{"train_examples": 395000, "crop_scale_min": 0.4, "arch": "regnet", "norm": "batchnorm", "stem": "single", "projector_hidden": 1024, "target_momentum": 0.99, "optimizer": "muon", "momentum": 0.95, "batch_size": 128, "epochs": 3.6, "weight_decay": 0.2}
Rows from block 8 of a small self-supervised image encoder, named by matrix and row number. Rows with one number belong to one channel. Each number is 128 + 24 x the weight over its row's rms, rounded and kept within 0 to 255. All counts start at 0.
After each channel's rows are labels from the 100 images, of 14976, where the channel reaches its highest value: "strongest on" is what is common among them. Only what is clearly more common there than usual is listed. The data: small renderings of single solids in any pose.
# convs1: grouped (12 groups) 3x3 conv (model.blocks.8.convs.1.weight, 192x16x3x3), inputs within the group 0-15, a 3x3 kernel for each
# convs2: expand pointwise conv (model.blocks.8.convs.2.weight, 192x192x1x1, transposed), outputs 0-191

convs1.162 [113 151 141 116 144 124 135 140 125 182  83 138 105 150 113 122 144  77 128 130  95 200  98 101 147 107 167 108 125 163 147 121 107 121 136 143 126 101 110 127 100 125 166  67 122 132 135 163 101 110 143 129 150 144 133 162  94  80 179 140 126 124 104  95 141 159  76 139 120 104  99 147 140  97 111 187 107 125 141 113 144  99 164 143 129 136 136 121 117 130 139 154 143  91 183 142 130 151 110 140 104 135 134 130 144 131 129 119 156  91 124 154 103 102 122 157 113 137 127 140  93 145 161 116 140 153 129 115 150 139  91 103 149 135 135 142  72 102 125 132 122 159 115 116]
convs2.162 [ 90 151 122 153 124 103 109 150 125 155  99  96 125  87 132 130 186 130 172 150 111 123 118 179 165 106 156 136 158 104 162 146 121 162 129 115 129 122 117 110 150 126 150 140  98 123  79 145  84 176 152 138 158 113 124 111  99 103 123 102 112 150  80  76 122 136 125 135  86 105 134 131 171 121 101 138 103 142 130 146 121 154 103 174 147 139 136 121  97 153 109  93 112 136 113 186 116 143 101 107 109 113 107 151 119 160 144 101 122 153 125  94 146 140 158 139 140 117 113 103 106 122 118 106 121 115 122 155 129 109 150 119 197 149 122 114  88 101 105 119 146 150 174 132 146 158 188 130 112 105 111 137 156 142  82 100 137 118 157 109  93 109 106 101 153 119 157 116 139 129 132  99 119 136  92 128  97 159 107 163 172 140 149 112 136 125 135 128 150 124 146 130]
strongest on: plain

convs1.173 [146 134 116 129 140 132 135 145 119  98 112 164 127 140 127 111 109 124 109  89 182  68  86 173  87 142 186 123 126 110 135 128 126 126 128 131 108 125 115  94 140 134 111 109 140 161 140 142 179 136 101 166 148 112  90 109 138 125 140 142  90 114 164 167 144  97 164 124  47 155 135  68 112 136 166  99 150 165  91 105 145 143 134 122 122 134 138 129 125 137 146 154 115 142 128 135 148 152 124 107 105 147 155 123 123 120 109 157 101 134 139  64 115 188 123 107 171 137 124 109 126 138 115 150 138  95 139 120 145 131 117 123 128 112 144 118 115 142 109 114 162 110 104 152]
convs2.173 [108 148 121 145 154 108  99 144 121 139 118  98 185 111 128 160 208 147 143 140 140 125 144 131 129 136 148 122 168 111 174 104  84 157 144 131 116 107 163 108 115 157 169 114 102 142 121 146 118 161 135 136 123 117  96 105 141 116 115 116 114 126  85 115 131 118 127 126 133 126 150 127 194 131 138 127 113 124 104 161 112 132 121 174 151 123 112 101 156 101 156 108 140 118 148 138 115 119 112 147 123 122 130 135 166 164 140 113 124 148 115 119 125 143 194 110 130 135 112 130  69 142 102  99 123  98 136 125 116  94 136 132 239 126  99 127 104 121  87 100 149 175 173 116 133 143 154 161 112  92 107 108 131 155 112  95 107 108 139 146 159 149 126 156 115 127 121  95 112 122 134 134 132 119  91 115 142  96 144 129 185 109 162 143 115 138 120 114 115 129 140 124]
strongest on: plain; yellow

convs1.143 [117 141 119 109 135 121 109 190 132 150 109 126 157  90 118 123 124 142 133 122 146 122 128 109 140 110 125 113 168 128 137 151 175  91  99  95 117 140 128 120 148 149  91 103  89 130 109 133 160 150 147 116 117 129 135 165 163  87  81  83 126 118 125 136 171 158 124 135 140 135 105 114 129 175 153  99 159 132 100 109  94 113  83  90 176 177 148 135 161 164 134 143 143 131  95 132 154 149 151 121 147 129 113 154 111 124 129 122 147 117 152 117 116  85 129  88 117 128 138 121 117  81 113 144 119 145 100 123 128 124 143 147 129 159 154 121  67 104 186 112 150  91 151 102]
convs2.143 [162 150 123 111 112 120 120 195 121 107 146 159 125 117 150 140  88 126 128 120 142 144 135 133 127 116 141  77 119 168 161 137 103 112 136 101 146 148 136 144 105 138  96 115 154  87 117 150 137  85 147 143 143 170 146 134 101 135 123  92 112 151 139 114 111 187 127 111 138 167 172 111 131 117 113 105 177  71 117 115 127 142 121 126  92 107  98 132 118  97 119 113  49 118 132 114 108 176 147 139 146 163 137 125 151 136 125 143 148 111 112 155 128 114 149 125  86 133 132 145 154 127 147 115 141 111 114 137 140 151 118  76 133 144 148 149 131 164 148 130 139 156 100 136 148 108 118 152 172 174 117 178 136 123  77 137 160 156 125 116 119 103 128 115 137 126 102 168 133 126 172 131 165  99 110 143 143 143 112 159 109 201 118 148 126 121 118 152 133  88 104 107]
strongest on: yellow

convs1.182 [109 145 107 139 133  84 126 102 110 121 108 105 151 125  81 124 141 115 149 149 110 123 133 116 138 150 119 144 137 106 131 130 109 148 105 111 131 102 131 116 112 172 127  88 171 170 116 132 120 134  94 156 139 104 123 105 135 127 137 172 132 155 131 129 137  91 145 106 119 182 115 116 151  80 147  93 104 179 104 119 157 122 124 151 140 108 187 136 119 190 137 122 169 110  96 152 124 143 147 133 129 159  70  84 174 117  95 158 126 111 121 143 155 101 123 122 140 138 166 107 132 128  76 114 156 116 146 118 141 166 130 130 140 152 143 131 138  97 109 106  96 171 118  86]
convs2.182 [152 152 100 156 121 124 112 105 161 116 139 111 114 131 106 125 161 150 132 243 134 112 138 158 133 108 119 111 109 119 109 105 122 135 152 146 136 150 123 127 100 119 112 138  75 188 144 142 154 117 149 108 124  79 128 142 138 144 157 120 115 113 193 135 113 103 120  90 100 110  79 117  99 108 106  91  82 146 118 106 140 113  94 128 153 108 164 118 100 149 126 102 132 110 141 104 189 119 115 157 146 123  80 121 103 143 126 108 117 139 122 153 130 114 131 130 121 113 127 130  89 132 122 154 117 133 102 143 124 124 120 112 135 146 133 150  99 157 148 111 136 157 141 119 141 113 139 119 126  92  59 139 137 120  76 159 143 147 124 166 148 176 114  96  92 141 142 102 150 117 135 102 114 130 117 172 152 140 138  95 178 128 137 126 118 166 119 138 132  94 135 141]
strongest on: dotted

convs1.180 [119 120  99  98 129 110 116  88 111 125 159 140 117 108 102 108  75 104 148 149 122 139 155 117  95 103  91 132 183 150 111 150 122 109  99 118 141 183 146 111 113 108 176 207 155 158 111 147 147 134 153 115 102 118 122 125 115 108 124 143 138 150 133 153 145 128 117  98 122 127  86 123 117  84 100 147 158 154 134 201 156 138 146 159 149 101 107 146 101 140 113 114 117 159 145 137 143 138 135 127  64 100 145 127 135 142 164 138 135 121 129 120 102 114 115 121  99 133 178 142 128 135 132  98 102  98 140 165 158 138 168 125 104  95  99 139 129 129 148 105 140 112 122 131]
convs2.180 [160 136  89  98 144 151 112 132  95 125 125 116 133 124 137 131 139 132 129 187 144 131 139 141 114 143 101 126 124 117  88 107  93 164 155 108 151 119 128  83  85 111 121 127 109 126 139 139  97 107  68 164 118 136 128 129  81 133 136 115 139 112 122 145 128 152 155 114 119 136 115 126 101  97 118 118 132 103 116 132 116  88 114 116 144  96 171 135  62  92 111  97 115 112 119  83  81 149 125 101  83 126 104 131 102 142  99 120 172 131 128 125 138 155 128  41  93  72 170  99 113 111 136 126 102 114 107 144 105 105 137 128 119 146 131 156 137 149 124 162 118 130 136 133 146 137 105  96 101 112 136 112  89 132 100  94 125 148 137 146 140 146 151 133 111 120 104 118  78 146 133 138 127 121  86 161 108 131 150  91 115 161 138 113 142 169 115 194 156  98 110 128]
strongest on: plain

convs1.161 [119 129 104  95 103 100 118 107 124 132  70 118 121 138 121 128 170 134 126 158 131 167 148 157 131 129 136 112 111 122 118 130 123 149 108 130 149 157 150 122 106 136 105 117 110 142  67 117  96 140 105 127 136 127 150 181 134 154 170 193 130 130 138 140  96 101 114 170  83  82 118  81 133 113 112 143 153 147 141 158 123 121 170 115 152 154 139 137  86 112 134 102 121 122  70  97 131 103 127  94 150 132 161 173 164 139 162 167 144 110 153 128 137 129 137 151 136 149 147 128 146 152  96 124 128 155  99 103  83 123 118 102 111 133 126 148 172  85 113 152 105 132 117 111]
convs2.161 [140 123 109 131 107 157 136  84 140 110 123 133 156 135 149 122 108 140 102 159 135 144 119 127 140 145 160 112 136 114 127 154 125  80  87 131 136 147 143 169 160 105 145 148 121 110 178 131  68  94 140 153  94 160 135 131 133 153 132 171 113  81 132 125 139 197  83 123 100 166  97 146  76 131 128 166 121 137 142 132 123 159  89 145 100 171 156 121 107 147  89 140 114 105  93 112 108  74 123 136 139 134  84 106 137 138 135 146 111  79 120 143 173 120 118 170 153 101 120 148 132 132 157 119 140 134 120 161 102 128 124 163 123 145 139 110  94 105 101 140 122 121 101 139 158 119 128 162  89 154 146 143 144 119 173 111 167 130 155 121 117  99  97 121 140 148 140  87  77 141 144 155 128 150 123 116 151  93  82 104 110 122 133 127 125 138 141 131 147 140  89 133]
strongest on: plain; orange

convs1.160 [156 128 125 149 112 112 122 140 120 113 127 150 167 124  92 116 140 121 105 123 129  92 126 165 177  95  81 152 107 133  97 129 140 135 143 152 115 150 128 104 125 120 119 131 127 162 134  97 152  99 123  92 150 163 107 121 145 146  99  87 123 109 170 134 139 118 179  93  71  91 137 161 103 166 151 141 131 173 137  85  90 125 128 150 160  99 113 122 154 151 151 133 110 133 115 140 124 134 146  86 122 137 184 120  92 147 134 119 105 141 161  77 113 197 152 117 114 120 127 129 152 119  92 126 139 167 122 128 108 132 138 145 158 115  87 107 142 156 136  96 113 134 147 111]
convs2.160 [116 115 102 132 124  95 165 136 148 133 120 138 134 109 135 134 179 103 142 113 125 158 146  97 134 123 151 113 192 100 176 184 121 152 158 131 124 114 116 123 154 204 139 114 144 139  88 100  84 128 106 102 150 103 152 141  92  95 100 105 117 126 120 116 139 110 124 140 152 125 158 127 152 122 113  91 103 182  91 140 146 144 116 107 107 156 112 163 146 141 126 144 116 119  93 168 126 130 154 153 151  82 158 141 139 130 109 126 145 130 111 102 161 135 191 103 102  75 126 120  79 130 124 130 102 153 122 164 144 113 136 111 117 108 123 107  68 125 154 124 158 132 147 118 109 134 125 127 153 115 118 137 116 153  80  81 105 106 129 102 157  79 101 135 125 126 155 110 162 137 112 133 107 113 112 161 102 162 125 115 107  98 117 124 157 157 135 107 114 137 134 142]
strongest on: yellow

convs1.167 [129 119 111 124 123 131 147 150 146 168 150 125 133  76 132 103 145 138 120 152 135 136 125 153 102  86  81 100  94 108 157 127 133 135 169 129 132 154 104 152 173 132 108 104 113 116  91 101 132 105 130 176 147 161 147 153 162 110  91 128  99 124 103  99  88 108 136  98 133 134 163 138 148 182 145 116 123 110 106  67 112 142  96 159 139 130 115 145 145 134 107 125 116 144 123 170 182 146 144 169 134 148 107 100 104  99 123 135 129 172 145 153 144 170 128  63 111 147 135 144 133  99 116 145 159 144 122 117 115 113 143 132 109 108 126 129 126 153 110 155 100  93  89 105]
convs2.167 [128 106 107 149 134 126 122 115 126 140 121 134 147 121 122 150 167 150 151 123 124 188 191 117 151 128 118 110 108 123 129 105 141 163 127 132 108 116 160 154 125 151 123 127 139  92 123 136  99 147 124 121 110 140 134 133  94 122 126  89 157 161 130 108 106 124 130 120 124 102 181 115 208 132 137 136 125 128 115 146 111 156 123 115 134  85 123 103 142 133 199  99 127 135 113 128 125 143 122 132 161 106 170 103 169 119 151  98 136 154 154 106 152 165 163 124  92 124 137 141 121 174  94 105 100 108 177 104 157 139 118 129 147 108 145 101 165 128 137 138 179 126 152 138 122 112 161 133 124 104 144 141 109 160 137 133 102 150 106 125 216 111 142  91 144  79 143 165 131 141 135 118 118 109 109 164 110 139 160 131 108 122 119 120 119 143 179 123 154 162 108  75]
strongest on: plain

convs1.178 [139 102 111  99 115 127 124 125 113 125 134 115 132 194  68 145 156 107 147 128 128 133 129 109 156 121 117 123 164 110 124 141 112 135 112 110 172 202  76 136 158  98 119  72 138 142 140 120 122 133 115 123 138 115 122 162 110 123 145 131 127 151 124 132 113 106 128 133 134 123 138 135 129  99 153 140  83 138 103  72 168 112 123 119 138 136 105 149 167 120 129 105 142 130 119 149 130  96 162 138  47 154 130  65 161 162  56 173 111 153 129 135 180 103 123 147 127 122 164 114 135 155 110 124 122 141 128 137 123 144 138 122 145 137 135 124 124 128 126 136 106 161 138 105]
convs2.178 [100 138 115 143 112 112 137 128 151 129 127  84 129 137 111 103 134 135  90 111 123 113 142 170 115 177 133 145 126 114 125 131 140 140 138 109 110 155 166 145 136 118 136 139 109 169 118 169 187 124  75 140  66 129 159 118 152 173 120 126 131 122 204  83 136 121 133 117 137  67 134 132 140 107 123  86  70 100  85 139 100 142 133 117 138 113 195 125  99 139 125 141 143 152 140 117 101 114 107 138 105  96 136 133 104 125 148 171 140 122 137  95 122 117 140 128  85 193 150 129 121 143 168 142 105 122 146 129 138 117 120 133 113 158 103 104  63 121 116 127 111 132 139 136 100  82  80 116 118 113  88  98 166 113 148 134 118 125 153 117 128 110 149  76 162 149  98 151 139 120 106 143 136 111 129 121 134 130 132 159 137 109 164 151 124 126 122 104 115 139 134 141]
strongest on: dotted